Rows from block 5 of a small self-supervised audio encoder (BEST-RQ), named by matrix and row number. Rows with one number within an expert belong to one neuron, the router's apart. Each number is 128 + 24 x the weight over its row's rms, rounded and kept within 0 to 255. All counts start at 0.
Before each expert's rows are labels from the 100 clips, of 14848, where the router gives the expert most weight on average: "strongest on" is what is common among them. Only what is clearly more common there than usual is listed. The data: synthesised imitations of 52 everyday sounds, one a clip.
# router: slot weights (model.blocks.5.mlp.router.weight, 64x160), inputs 80-159
# up: expert up (model.blocks.5.mlp.up, 32x160x160), inputs 80-159
# down: expert down (model.blocks.5.mlp.down, 32x160x160, transposed), outputs 80-159

# expert 10
strongest on: pink noise; household
router.20 [160 155 139 123 162 145 125 147 133  89 130 125 126 104  99 137  94 146 115 133 110 132 113  82 104 122 133 145 148 134 150 139 148 137 117 183 111 148 143 103 139 104 136 130 124 121 135 154 134  97 128 163 147 131 130  83 129 151 157 133 125 136 142 121 121  96 166 162 117 100  78  87 124 103 172 118 151 155 124 144]
router.21 [151 131 145 139 138 147 123 124 118 101 141 159 131 137 161 145 103 130 118 117 103 166 125 146  89 139 106 145  99 134 112 139 126  94 126  83 151  83  65 106 168 100 138 100 141 160 163  97 176  98  97 111 130 107  96 102 124 103 149 149 142 125 149 133 124 132  91 141 115 161  90  91 144 120 134 147 140 143 142 187]
up.0 [ 98 135 132 151 133 122 161 126 162 132 145  93 135 151 144 124 148  98 122 124 142 103 144 148 176 139 134 117 114 160 122  97 109 164 124 115 155 120 132 109 144 101 125 111 109 155 146 155 156 163  78 127 137 103 119 136 137  88 119 147 135 126 104 111 131 116  96 144 118 134 170 118 132 147 129 108 118 168 135 176]
down.0 [144 146  65 102 143 112 115  98  76 127 166 175  72 135 151  79 117 161 122  84 141 118  99 110 127 148 158 128 130 118 133 153  69 134  84  82 150 166 152  99 156 139 104 143 135 155 132 119 136 138 117 130 110 128 131 178 138 118 124  96 117 118 134 126 105 121 146  93 104 126  97 132 129 124 114 140 130 142 122  98]
up.1 [123  90 129 144 135 117 160  84 131 165  91 109  78 139  88 100 116  99 155 154 145 114 112 162 123 135 149 126 140 111 136 121 131 152 174 125  90 129 126 127 138 177 153  80  78 107 119 140 115 131 136 117  90 123 134 157 143 108 145 124 143 153 109 158 141 110 143  63 112 130 146 155 118 152 119 127 113 135  71 120]
down.1 [112 121 141 132 151 130 132 151 156 126 189  99 103 125 107 156 144 111  98 160 129 150 114 127 160 120 153 138 161 142  81  85 121 147 108 107 142 165 158 131 110 119  82 124 156 121 142 122 138 167 122 131 139 131 148 110 155 154 105 104 155 131  98 138 123 122 104 105 148 127 111 142 116 150 141  93 160 129 128 175]
up.2 [141 140 137 120 148 112  85 108 124 103 130 131 121 109  87 118 114 147  96 122 101 105 135 128 168 123 169 128 149 124 153 185 131 134 149  56 123 132 151 103 159 144 117 111 120 172  86 103  97 111  14 138 153 135 127 153 117 117 124 163 127 120 132 146 117  97 132 114 146 159 103 124 115 120 104 118  84 157 124  99]
down.2 [ 96 141 108 103 158  96 133 172 130 129 142 171 116 124 172 151 136 105 126 104 140 151 120 116 183  96  75 155 128 173 126 103 119  80 158  86 128  80 140 148 127 154 133 113 132 178  98 113 112 140  84 169 135 122 120 159 131 158  81 140 123 150 138 129  80 117 100 145 144 126 151 137 131 159 156 132 115 134 145 120]
up.3 [151 115 123 136  57 151 114 129 168 114 174 125 116 131 103 140 136 146 131 121 139 173 140 142 119 132 156 103 184  98 137 125 118 172 123 128 119 115  71 145 127 136  91 132 141 142 129 106 135  95 142 156  80 141 127 124 127 144 137  70 119  86 160 119  78 103 128  79  73 100 123 102 138 124 132 136 116 134 108 108]
down.3 [112 109 125 112 123 137 162 143  97 122 160 141 139 197 112 112 157 140 142 103 144 183  96 125 123 118 115 111 126 145  74 114 145 124 114 116 106 104 107 135 151 101  80 105 136 170 103 120 126 116 109 102 108 133 123  83 146 120 102 106 108 158 146 131 100 128  84 133 130 137  98  78 146 179  91 122 129 128 148 130]

# expert 8
strongest on: animals; laughter
router.16 [124 130  90 123 111 108 105 123 161  92 123 112 133 116 117 125 120 113 124 149 122 167 115 160 130 148 137 180 148 152 163 142 129 147 167 114 173 119 102 160 114 129 121  89 173 140 113 134 164 140 127 122 150 142  90 166 116 136 144 144 141 157 137  97 135 134 188 175  99 120 125 151 137 145 155  96 126 167  95 154]
router.17 [154 139 108 143 113 138 138 116 148 102 102 104 129 106 124 146 128  96 114 127 137 151 122 139  96 157 152 145 128 130 157 147  94 132 171 136 180 124  98 139 155 114 121 104 157 150 113 130 131 145 131  94 152 120  75 155  92 148 111 144 116 144 128 105  99 118 173 179 103  75 113 150 117 132 150 119 127 162 124 121]
up.0 [132 123 133 119 107 102 108 143 133 129 173 148  95 153 165 113  93 134 102 121 132  95 128 133 116 128 163 117 160 125 153 111 122 120 164  84 130 125 164 116 156  64 142 143 101 123 134 126 124 133 102 151 114 121 130 140 128 149 111 163 157  86 144 125 106 108 123 120 184 115  77  68  90 141 139 134 117 131 165 125]
down.0 [174 139 100 134 144 161 110 138 139 147 125 180 131 170 158 140 121 183 163 206 103 146 140  89 112 142 113 101 118 127 125 156 154 144 131 108 121 161 131 143 154 140 152 142 141 121  67 138 138 116 148 129 150 166 146 123  75 118 134 113 155 160 126 113 128 136 148 154 152 138  86 123 146 173 151 135 139 110 125 135]
up.1 [ 97 114 165 130 118 174 107 122 129 158 151 148 141 101 145 134 129 127 133 111 119  73 109 127 119 113 106 104 137 118 116  63 134  92 126  97 135 116 147 108 162 167 138 131 144 134 124 138 126 129 122  94 115  83 142 102  96 131 139 119 109 146 116 159 152 107 128 104 152 111 123 132 114 125 108 108 125 119 181 123]
down.1 [123 100 144 130 120 159 138 108 101 189  95 147 149 101 150 170 150 147 138 182 116 113 107 122 150 122 139 146  95 160 113 137 107 145 112 118 125  97  88 112 167  88 157 136 146 112 125 110 146 115  93 120 115 157 113 123 128 128 168 106 103 131 126 137 102 171  92 139 121 105 142 115 160 100 145 139 104 141 106 147]
up.2 [133 142 110 135  93 106 154  93 171  84 139 134 152 109 138 161 171 124 142 156 114  98 108 141 118 131 121  88 129 103  91 153 171  97 121 107  96 115 172 157 111 145 128 116 114  90 118 149 101 104 113 173 148 165 103 126 147 112 178 140 125 144 122 126 131 103 119 104 156 111 117  91 167 135  91 116 142 137  75 136]
down.2 [130 124 115 152 142  96 164 107 120 142 114 131 150 133  90 133 169 131 113 163 150 105 105  89 147 110  93 128 138 130 125 142 102 139 141 113 128 124 153 127 110  86 134 108 143 134 149 118 147 152 101 161 135 179 102  88 182 149 134 115 129  79 143 142 139 116 154 126 171 120 115 149 146 116  91 104 111 128 114 152]
up.3 [136 113 141 117 118 176 109  97 125  92 181 133 126 113 129 113 200 144 157 154 150 156 136 122 122 104 112 151 103 129 127  99 115  98 106 102 133  88 122 138 142 142 122 124 130 127 114  80 137 106 105 111 111  73 163 140 109  84 133  72 117 151 117 120 108 124 131 138  94 100 122 129 111  83 132 171 105 121 138  77]
down.3 [134 156 140 123 154 139 113 127 164 134 138 143 148 101  76 148 125 127 105 174  99 137 136 111  85 140 119 122 136 160 110 129 140 136 110 142 133 186 125 137 108  94 197 109 136 100  81 168 104 106 138 162 144 154 113 160 174 129 107 141 108 144 135  91  95 101 147 105 142 155 139 153  94  77 136  83 155 120 136 104]

# expert 25
strongest on: nature; fire crackling
router.50 [149 125 177 123 112 138 140 159 152 147 153 120 132 161 113 145 106 151 132 166 139 126 140 143 157 147 138 126 111 135 110 151 153 142 125 107 156 112 123  84 183 144 150 105 127 125 112 144 155 152 132 109 114 134 124 118 101 162 152 140 145 158 172 153 139 120 124 133 119 142 133 154 121 124 143 101 150 125 119 175]
router.51 [113 145 119 104 120 178 139 166 153 137 147 110 144 151 121 132  98 123  91 134  99  90 140 126 149 149 119 113 120 135  89 134 153 111 161 125 141 120 153 142 159 158 151 117 147 102 102 155 141 124 149 139 146 129  69 132 118 148 125 136 110 159 171 142  98 131 113 150  93 136 149 154 114 126 151 131  82 112 123 164]
up.0 [142 146  93 161 149 143 115  55 133 149 114 111 188 138 125 106 136 178 157 124 131 144 135  79 130 126 155 144 132 154 157 158 117 136 163 114 124 142 111 145 111 127 132 122 141 150 135 133 105  87 141  84 157 106 137 130 113 141 121 152 127 129 112 132 114 135 139 130 151 124  94 156 123 106 137 112 115 162 131  77]
down.0 [134 128 129  93 115  78 138 118 117 107 122 151 131 122 140  94 117  91  84 118 116 138 137 132 156  91  87 156 166 131 109 101 137 121 112 101 133 111 129 112 154 118  93  96 123  86 137 152 120 151 112 127 173 136 110 163 123 120 199 122 141 117 153 160 108  80 155 176 152 131  99 127 106 118 125  93 162 134 153 123]
up.1 [113 104 109 180 129  81  76 103 139 136 149 151 126 167 116 137 132 128 162 126 155 171 177 137 124 128 118 146 162 123 178 160  97 116 126 126 133 154  94 181 105 133 117 159 146 130 158 138 113 150 136 103 120 159 142 120 156 163 102 106 141 105 139 109 165 105 117 149 138 101 125 133  97 110 113 100 145 105 124 138]
down.1 [140 135 169 132 121 162 151 141 128 116 167 150 152 123 171 133 136 131 134 125  93 159 106 113  97 124 134  77  54  93 129 128 104 122 153 160  92 161 125  79  64 110 145 119 116 100 116 130 151 129 130 145 141 118 137 155  99 136  85 128 111 160 140  94 153 128 101  93 156 150 126 120 114 157 109 142 152 144 129 150]
up.2 [142 137 159 116 148  80 119  85 145  54 112 113 155 108 102 107 137 123 161  88 128 165  98 122 136 140 156  94 132 174 138 136 121 134 137  94 144 123 165 139  97 123 106 104 107 139 125 117 135 134 119 109 148 120 133 146 121  97 131 138 145 143 137 120 163 110 172 136 141  78 122 130 124 135  73  98 115  99 101  73]
down.2 [114 113 124 117  92 143 118 121 119 115 165 101 132 105 145  95 198  85 109 129 157 109 141  79 156 107 119 105 110 111 126 137 135  95 126 107 117 140 143 124 154 135 158 129 122 101 147 115 124 104 148 140 123 151 170 134 125 116 181 141 118 123 179 159  88 161  82  96 125 144 156 124 135 104 111 163 101 120 141  96]
up.3 [150 111 143 119 162 125 109 102 110 104 155 163 129 120 150  99 126 137 166 115 175 129 139 100  83  97 135 129 132 129 143 115  87 155 110 148 103 112 133 135 131 147 111  97 132 101  98  82 107 133 134 117 116 154 149 101 112 138 110 143 131 148  76  70 140 129 157  96 129 139 100  83 120 118  86 118 127 160 131 138]
down.3 [156 119 134 173 104 180 124 139 145 144 146 109 102 127 158  80 133 125 142 152 156 147  85 101  85 127 144 141 106 116 146 119 103 130 117 150 110 105 127 127 133 119 112 111  93 154 123 127 171 149 162 110 133 127  90 104  96 166 149 129 136 116 116 129 133 181 164  87 139 149 146 108 153 121 139 133 104 116 144 126]

# expert 1
strongest on: muffled (low-pass); vacuum cleaner
router.2 [115 146  96 154 132 124 168 157 166 126 123 100 163 174 163 156 134  81 155  84 131  88 135 135  85 108 131 104 151  97 132 109 131 145 104  97 161 115 112 162 115 128 126 130 158 100 153 162  98 148 111 152 155 121 118 153 129 139 113 130 181 131 151 130 140 123 150 160 116 127 155 140 110 133 159 144 101 143 132 139]
router.3 [128  81 151 147  72 149 154 100 142 112 128 130 165 118 107 143 119 154 146 140 161 127 167 131 109 107 123  86 159 121 121 154 142 151 140 134 102 127 125 111 116 147  96 101 128  89 107 146 111  85 126 166 109 165 101 134 135 128 173 120 119 140 156 121 137 160 126  84 136 127 137  81 166  97 162 116 127 122 139 148]
up.0 [144 110 122 115 130 131 113 107 136  89 183 155 124 168 104 151 120 152 115 162 156 140 159 102 127 138  99 137  95 159 120 152 141 172 175 140 175 109 137 136 156 108 110 127 114 125 101 154 124 122 116 123  99 132 163 136 140 113 117 106 141 133 165 137 132 149 114 161 110 173 127 119 105 128 116  42 138 122 120 184]
down.0 [103 100 159 127  90 121 104 144  84 138  97 134 136 160 135 100 129 134 156  80 130 121 172 129 122 106 138 117 167 140 176 114 121 123 120  97 127 138 135 140 118 116 158 119 168  91 127 168 125 117 128 131 133 145 130 171  99 170 182 124 154 106 120 116 117 138 112 117 166 114 103 184 126 168 112 185 138 122 108 100]
up.1 [109 132 134  84 131 120 130 133 138 140  99 153 126 117 106 146 128 126 141 116 144  80 167 133 120 165 114 126  88 104  84 144 121 108 112 153 112 128 128 100 124  75 126 179 133 115 126 126 174 151 121  86 129 120 153 131 103 129 101 162  89 119 128 163 138  97 138 141  76 144 108  95 107 132 143 154 138 117 127 103]
down.1 [142 175  94 111 105 110 108 128 152 109 138 122 143 140 116 153 113 120 154 112 123  97  75 133 186 112 153 145 141 141 123 120 144 152 132  75 156 123 128 149 141 135 127 145 122 100 115 164 162 149  93 121 144  98 130 119 123 140 153 140 147  76 152  89 148  97 148 109 114  84 155 141 122 104 115 168 133 117 144 142]
up.2 [111 142 124 144 138 136 105 113 117 109 136 117 103 118  91 160 151 147  86 176 124 132  98 126 129 149 139 122 132 166 123 141 108 125 105 116 101  99 192 114 129 146 139 103 108 124 110  90 166 144  80 112 112 109 173 123 111 136 151 123 132 131 115 145 107 106 138 119 131 119  74 125 113 153 117 146 125 153 165 116]
down.2 [ 80 157 141 108 125 140 106 165 167 150  89  97 144  95 117  97 104 133 139 124 123 105 105 164 106 116 162 106 134  92  90 100 154 116 143 106 106 168 117 135  97  93 154 125 135 137 154 128 137  96 166 146 120 112 118 128 136 135 111 156 144 126 156 107 135 125 101 132 190 159 114 170 107  87 110 120 125 111 139 106]
up.3 [163 129 133 122  96 101  95 113 136 135 118 173 137  97 114  94 133 142 142 151  98 161 133 104 171 185 146 118 123 102 110 123 134  63 136 100 146 117 100 142 174 117 109 174  63 129 123  69 132 156 131 131 151 158  91 130 106 115 155  83 126 134  98 120 118 115 141 143 135 107 138 143 157 142  87 164 155 122 101 137]
down.3 [125  89  97 130 111 137 109  92 152 140  93  97 126  95 150  84 126 115 164 133  95 129 113 124 166 104 109 109 141 120 182 129 136 127 135 152 153 129 152 126 137 161 159 142 157 151 138 153 160 146 139 144 145 136 133  77 114 150 192 154 121 121 104 112 119 155 130  97 151 126  94 151 127 107 116 148  77 119 123 123]

# expert 9
strongest on: signals; church bell
router.18 [119 152  97 110 127 126 125 145 115 106 126 131 104 125 139 112  94 141 152 118 100 127 134 138 107 181 149 108 136  89 133 111 161 137 108 158 166 131 103 120 115 141 138  96 158 127 158 109 151 138 134 132 122 153 103 181 125 160 118 120 176 169 134  97 148 108 102 162  98  98 153 117 110 134 122  83 159 126 106 165]
router.19 [ 84 104 138 125 123 138 153 121 113  98 120 104 127 115 110 118  86 138 130 133 150 143 167 128 104 150 147 126 113 112 134 149 136 136 115 129 126 100 108 104 154 154  87  63 163 120  79 135 158 137 119 105 156 131 120 144  84 137 102 133 171 165 109 121 154 141  93 106 118 125 142 105 113 137 133  83 163 117  92 151]
up.0 [101 160 130 171 153 160 160  86 109 159 127  76 155 126 183 128 119 170  97 103 128 152  98 112 122 116 136 143 112 143 130 120 120 118 151 110 127 117 115 106 171 143 121 113 109 113  99 125 142 162 136 131 125 116 134  69 117 100  81 156 105 123 100 153 156 174 140  90 165 135 119 142 108  75 101 122 137 103 142 124]
down.0 [141 116 160  91 106 102 129 128 147 131  79 149 137  98 122 124 177 105 133 126 128  61 122 158 174 112 104 131 122 120 138  95 157 130 168 130 120 122 156 158 150 124 144 143 135 134 132 126 131 128 104 134 141 104 153  98 111 114 114  81 139 128 139 138 184 129 134 173 109 119 111 160 104 168 142 138  92 140  97 130]
up.1 [124 135 151 123 150 182 173 138 140 133 111  70 119 115 124 159 109 117 130 125 139  88 122 106 130 120 140 127 120 132 107 133 129  90  99 139  58  80 157 172 164 155  75 138 103 110 135 125 132 107 120 133 108 134 114 123  85 109 105 160 136 127 108 140 173 152 116 132 158 124 145  99 121 127 112 104  86  73 153 121]
down.1 [101 134 158 140 120 150 108  96 125 145 124 121 162 104 143 122  96 143 147 101 123 124 152 172 150 141 118 142 132 164 109 101 157 136 119  95 135 119 114 168 142 153 141 131 123 147 128 118 132 126  94 147 134 114 178 163 171 126 190 154 159 134 122 137 176 162  84 129 162 162 123 165 119 135 142  96 145 132 137 105]
up.2 [152 146 100 132 141 114 115 118 162 117 108 152 136 138 146 124 175 127 108 107 144 130 123  78 110 157 106  96  78 131  80 176 116 164 121 127 132 122 106 116 110  98 105 162 139 132 137  93  97 117 129 126 168  94 110 130  89 112 136  68 105 148 137 122  74 117 125 133  70 128 135 126 169 133 165 117 126 115  80 157]
down.2 [104 115 105 136 100 147  81 144 125 121 152 124  95 112 111 129 116 109 109 118 119 125 138  76 155 117 155 142 152 155 152 115 117 150 149 135 141 112 115 171 147 178 154 119 136 150 122 139 126 128 160 141 110 160 110 153 166 127 135 157 162 102 159 118 137 155 173 125 169 113 124 132 122 103 145 158 113 147 152 122]
up.3 [151 117 169 132 160 208 157 137 135 141 160 128 123 136 129 155 139 100 116 166 135 130  96 144 140 137  95 154 121 147 122 116 107 135 138 155 116 115 158 150 154 135 124 147 127 132 136 136 139 127 149 102  96 121  94 138 155  86 133 124 121 138 136 159 132 138 138 148 130 177 137 100 180 118 153 129 101 123 139 153]
down.3 [ 82 131 160 143 129  89 113 133  95 106 193 104 122 142 156 104 144 155 158 118 108 149 114 160 117 110 148 107 148 127 100 116 151 116 130 104 119 135 168 113 111  81  94 161 140 129 141  99 123 138  90 114 126 134  76 130 119 144 125 103 141 136 154 106 110 114 106 108  92 168 144 163 126 127 148 144 166 142 147 118]

# expert 12
strongest on: rumble; pink noise
router.24 [105 130 122 149 132 121 108 124 162  74 140  92 122 137 167 150 139 121 137 121 130 142 170 127 100 107 159 135 138 106 127 144 115 126 155  72 108  70  98 172 135 135  92 131 137 102  70 111 138 150  97 130 152 122 107  90  32 115 163 137 114 148 126 140 137 137 156 128 107 137  93 114 131 103 140 154 111 154 122 133]
router.25 [108 128 138 144 129 138 144 114 172 106 132 158 126 110 147 133 124 167 109 164  84 157 125 105  90 116 134 121 136 140 112 159 142 135  88 107 116 104 129  95 113  99  99 139 130 111 104 127 112  93 140 152 173 110 129 113  87 150 156 131 123 153 150 134  94 140  88 106  79 108 101 120 142 122 138 143 141 136 112 113]
up.0 [141 104 130 152  90 129 157 112 107 130 116  94 120 129 115  94 121 109 114 124 137 148 148 152 169 164 147 154 162 173 125 123 110 143 102 105 135 115  94 125 135 145  88 124 123 135 133 119 126  93  74 138  84 156  85 130 119 137 154 132 143 134 141 116 133 124 134 165 111 124 131 152 111 112 121 101 128 150 145 133]
down.0 [108 129 116  93 110 103 136 122 108  63 187  98 161 144 150 116 128 122 126 123 114 135 161 107 137 114 127 143 151 162  87 132 186 135 122 111 137  59  97 136 192  95 101 112 160  99 104  80 136 106 109 102 176 136 149 127 124  89 135 162 103 137 152 110 108 146 123 121 132 152 142 156 140 173 143 100  87 113 120 162]
up.1 [151 149 126 137 132 135 118 103 130 118  97 106 163 124  96 152 101  83 112 139 105 119 119 174 137 147 153 185  78 122 131 172 145 111 158 174 129 119 130 125 174 134 167 148 155 174 133 138 124 182 133 109 151 118 131 132 154 118 115 142  76 146 126 159 187 182 139 149 168  90 157 134 119 151 141 159 138 144 132 168]
down.1 [ 71  91 102  91 113 133 120 144 130 115 130 107 129 120 118 106 149 129 149 112 107 103 135 148 191 130 107 144 126 127 157 101 140 122 122 125 129 144 121 116 156 106 116 124 173 135 144 133 115 118 174 116  87 131 132 145 139  89 120 195 106 140 120  94 160 121 140 114 142 150 135 145 113 168 135 126 119  95 202 134]
up.2 [149 130 157 142  90 129 112 155 127 131 137 144 141 113  86  95 118 129 163 103 118 129 100 121 132 120 146  87 112  91 141  96  91 132 128 111 106 141  95 160 121  99 115 138 116 201 152  96 180 124 137 110 103 144 140 106  93 102 121 103 110 121 151 109 134 102 105 102 136 119 144 151 118 127 112 124 112 113 123 108]
down.2 [135 122 111 131 123 142 125 130 106 146 147 153 128 102 141 142 129 110 121 103 125 150 151 172 112 175  96 147  91 142  89  88 145 123 105 116 112 146 144 135  95 149 120 185 116 110 112 181 131 145 143 128 101 129 119 171 153 112 155 124 104 162 137  88 142 133 167 133 134 124 134 172 147 125 137 159 201 122 122 105]
up.3 [159  94 151  85 146 114 109 119  80 133 138 139 112 117  91 144 167 134 172 146 103 155 104 130 109 104 106 140  72  93 121 141 118 148 131 142 129  94 136 171 136 184 134 144 144 130 120  90 155 158 125 105 138 135 173 150 122 130 152  89 113 139 136 143 185 127 122 102 118 111 129 155 148 111  94 103  90 122 139 145]
down.3 [139 138 149 133 152 148 129 111  76  97 120 161 150  85 123 157  66 144 163 103 121 131 169 151 150 170 138 128 110 142 124 106 186 130 185 171 118 154 116  95 104 108 136 133 117 147 112 165 167 101 150 113 110  97 153 168 128 138  63 123 115 109 171 125 173 140 153 117 152 153 129 149 111 128  99 129 141 129 121 118]

# expert 26
strongest on: machines and effects; electric buzz
router.52 [161 166 169 143 166 131 152 134 113 143  97 112  97 139 134 139 131  84 122  73 136 152  90 101  91 107 110 131 132 145 136 107 150 140 135 145 115 127  86 144 128 101 103 117 152 121 126 141 148 175 157 110 106 144 123  73 153  82 107  90 110 113 142 138 132 160 144 135 109 140 151 151  85 145 166  97 121 147 133 126]
router.53 [117 125 120 171 137 132 106 127 103 149 116 106 102 109 158 125 128 100 108  81 137 119  95  83  79 124 125 112 136 159 125  99 129 117 109 137 130  85 105 152 130  88 112 112 154 127 138 144 172 155 146  93 135 145  65 116 116 119 100 119 132  84 147  95 142 129 118 156 125 141 118 156  81 151 125  94 105 143 170 161]
up.0 [146 113 124 129 134 140 121 137 118 113 128 166  83  87  97 115 116 131 159 102 120 136 117 150 141 113 143 159 126  85 113 136 120 127 118 129 112 128 113 140 111 107  56 174 120 165 122 100 131 114 115 111 145 168 122 185 122 137 130 154 152 113 147 140 174 131 144 130  96 159 127 121 161  92  82 125 108  65 138 152]
down.0 [147 124 145 125 131 130 118 133 118 115 127 133 115 104 151  90 150 130  92 142 114 111 192 144 158 112 119 136 106 133 155 151 118 116 102 130 140 138 119  94 125 132 164 121 138 137 128 125 172  96 111 125 195 122 127 130 126 181 171 102 152 161  94 159 123 133 135 126 102 120  99 114 127 145 155 120 151 151  95 151]
up.1 [134 126 139  98 134 126 104 128 162 127  99 138 119 144 124 133 131 115 130 170 102  88 125 135 156 130 112 103 107 141 151 173 153 151 124  91 141 110 143  71 118 164 150 117 145 125 128 165 103  87 112 127 154 123 117 110 129 142 149 174 103 132 146 100 104 119  79 157 101 101 138 108 169 139 160 123 104 119 108 127]
down.1 [182 120 140 135 151 160  97 110 113  95 130 123 156  60 151 133 140 152 119 153 123 120 116 124  69 114 162 105 127 108 142 108 125 156 122 127 143 130 111  75 141 145 127 110 150 158 107  93 160 107 150 120 173 139 157  89 113 123 138 109 111 144 137 126 120 126 126 106 117 103 126 139 160  85 118 166 142 151  72 144]
up.2 [136 134 102 119  71 138 149 177 175  70 137 164 102  70 115 126 138 118 144 102 134 113 151 150 144 171 154 132 147 126 134 138 172 106  79 125 124 120 161 130 134 111 108 155 119 114 157 100 125 144 121 127 142 136 135 165 101 168 106 135 180 139 149 121 148 129 121 146 127 125 124 102 151 147 139 166 112  89 140 162]
down.2 [134 108 152 146 139 138 181 144 127 130 119 134 138 149 138  75 133 176 134 170 160 143 147 143 157 153 111 138 107 154 149 151 107 133 118 135  76 146 123 163 100 109  96 130 116 121 113 203 162 127 117 121 125  91 129 107 197 149 149 131 115 126 151 146 126 147 128 146 106 136 117 160 160 132 121 111 184 119  98  97]
up.3 [141 138 138 114 112 106 125  89 158 118 119 136 161 100 130 156 138 133 126 162 134  68 106 115 127 147 146  80 123  95 149 183 185 132 140 102  92 119 134 109 102 138 132 114 154 116  98 168 117 128 114 141 156 130 141 129 130 130 148 146  98 145 134 105 118 105  66 114 144 102 125 113 148 122 126 102  80 123  93 105]
down.3 [160 132 116 172 147 142 133 109 100  99 165 105 162  91 159 116  93 141 116 167 137 110 136 105  79 119 128  92 153 114 159 148 153 138  83 134 123 141 116 117 106 112 107  90 166 149  62 116 158 132 135 122 156  87 126 119 127 120  99 102  88 144 118 129 110 119 145 128 112  96 106 138 171 100 116 139 142  95  89 117]

# expert 13
strongest on: rumble; muffled (low-pass); signals
router.26 [125 138 151 102 138 163 133 133 154  98 125 130 123 106 123 160 145 164 177 156 145 139 144 145 123 122 161 174 129 118 133 156 142 113  67  89  92  55 103 123 165 105 125  79 132 106 117 119 149 157  82 124 138 151 160 146 114 172 160 107 131 129 141 122 106 134 145 115 125 141 120 116 136 161 155 159  75 154 139 153]
router.27 [104 175 132 110  97 122 200 191 178 159 134  92  87  90  78 132 117 151 128 158 131 135 109 101 122  92 136 163 139 139 153 146 126 118 125 118 110 115 142 154 166 155 125 113 144 118 114 127  80 120 118 172 154 129 134 105 142 171 149 134 150 137 139 126 122 160 130 121 154 124 145 127 165 155 143 127 155 144 137 130]
up.0 [164 157  98 106 153 124 133 138 156  80  70 113 132  84 143 150 165 140 162 121 110 124 135 110 156 161 156 107 107  97  98 148 144 140 124  84 174 139 138 141 124 149 113 108 110 115 145 113 102 125 117 150 150 115 117 110  97 128 137 130 114 127 106 107 101 128 155 150 108  75  98 126 148 119 118 148 135  98 113  76]
down.0 [ 98 128 136  78 129  98 150 148 112  96 149 116 120 131 116 133  97 114 110 170 154 151 137 128 161  94 106 132 107 151 137 132 117 111 134 135 129 166 102 131 135 131 123 101 143 157 144 135 138 169 135 113 111 123 132 109 136 137  95  66 164 139  60 111  82 104 112 148 114 155 143 114 101  87 121 155 134 113 139 128]
up.1 [162 136 139 147 122 125 141 157 106 162 102 101 132 117 106 148 107 102  89 116 129 113 167 139 132 122  88 105 116 145  84 153 103 117 109 116 133 118 116 125  94 146  76 139 143 138 108  86 127 112  94  85  93 166 109 172 114 131 134 142 108 175 169 163 143 132 101 131 120 154 157 106  78 102 141  55 145 103 135 143]
down.1 [155  91 136 130 162 160 115 127 135  99 135 132 151 143 121 140 102 173 119 159 143 144 102 157 136 164 176 123 120 181 130 104 171 115 117 117 129 137 154 100 140 101 143 118 118 115  82 125 159 173 156 128 149 103 143 184 133 163 147 123 112 111 172 134 128  95 133 167  73 102 114 122 160 140 122 129 118 175 109 161]
up.2 [ 80 102 163  94 104 152 127 120 100 135 174 140 125 132 130 103 104 165 118 143 166 165 101 134 115 111 173 119 108 163 149 160 117 141 103 125 110 140 156 136 127 157 126 125 112  80  85  79 106 112 126 138 131 107 129 122 108 121 157 143 123 125  98 169 124 154 142  76 134 156 153  80 160  64 135 150 120  93 143 132]
down.2 [135 121 101 100 131 111 123 152 118 114  88 174 100 150 156 128 138 105 113  74 134 112 141 159 155 133 121 150 165 151 107 121 142 113  96 134 131 118 117  99 181 113  91 112 147 122 156 172 124 173 133  87 113 145 126 108 151  92 123 138 121 142 120 118 152 102 155 177 104  97  87 128 140 134 140 109 155 122 139 137]
up.3 [ 93 121 160 115  92 161 115 135 105 106 134 145 146 100 145  98 168 160 159 101 111 128 132 127 121 165  98 135 131 140 145  95 114 122 100  73 172 134  99  97 146 148 104 136 129 107 130 117 166 134  93 133 136 132 176 107 132 106 133 131 123 127 121 157 115 153 140 113 117 177 118 134 147 131  96 136 108  89 136  81]
down.3 [ 98 114 166  79 134  95 107 148 106 130 114 112 101 160 142 132 140 117 142 123  96 123 122 115 164 116 113 102 155 105 169 159 108 181 173 142 114 140 189 122 165 111 152 126 165 115 142 137 118 103 121 153 136 140 116 122 124 128 110 118 129 107 116 107 114 114 117  92 103 113  91 121 100 101 123 155 143 142  99 151]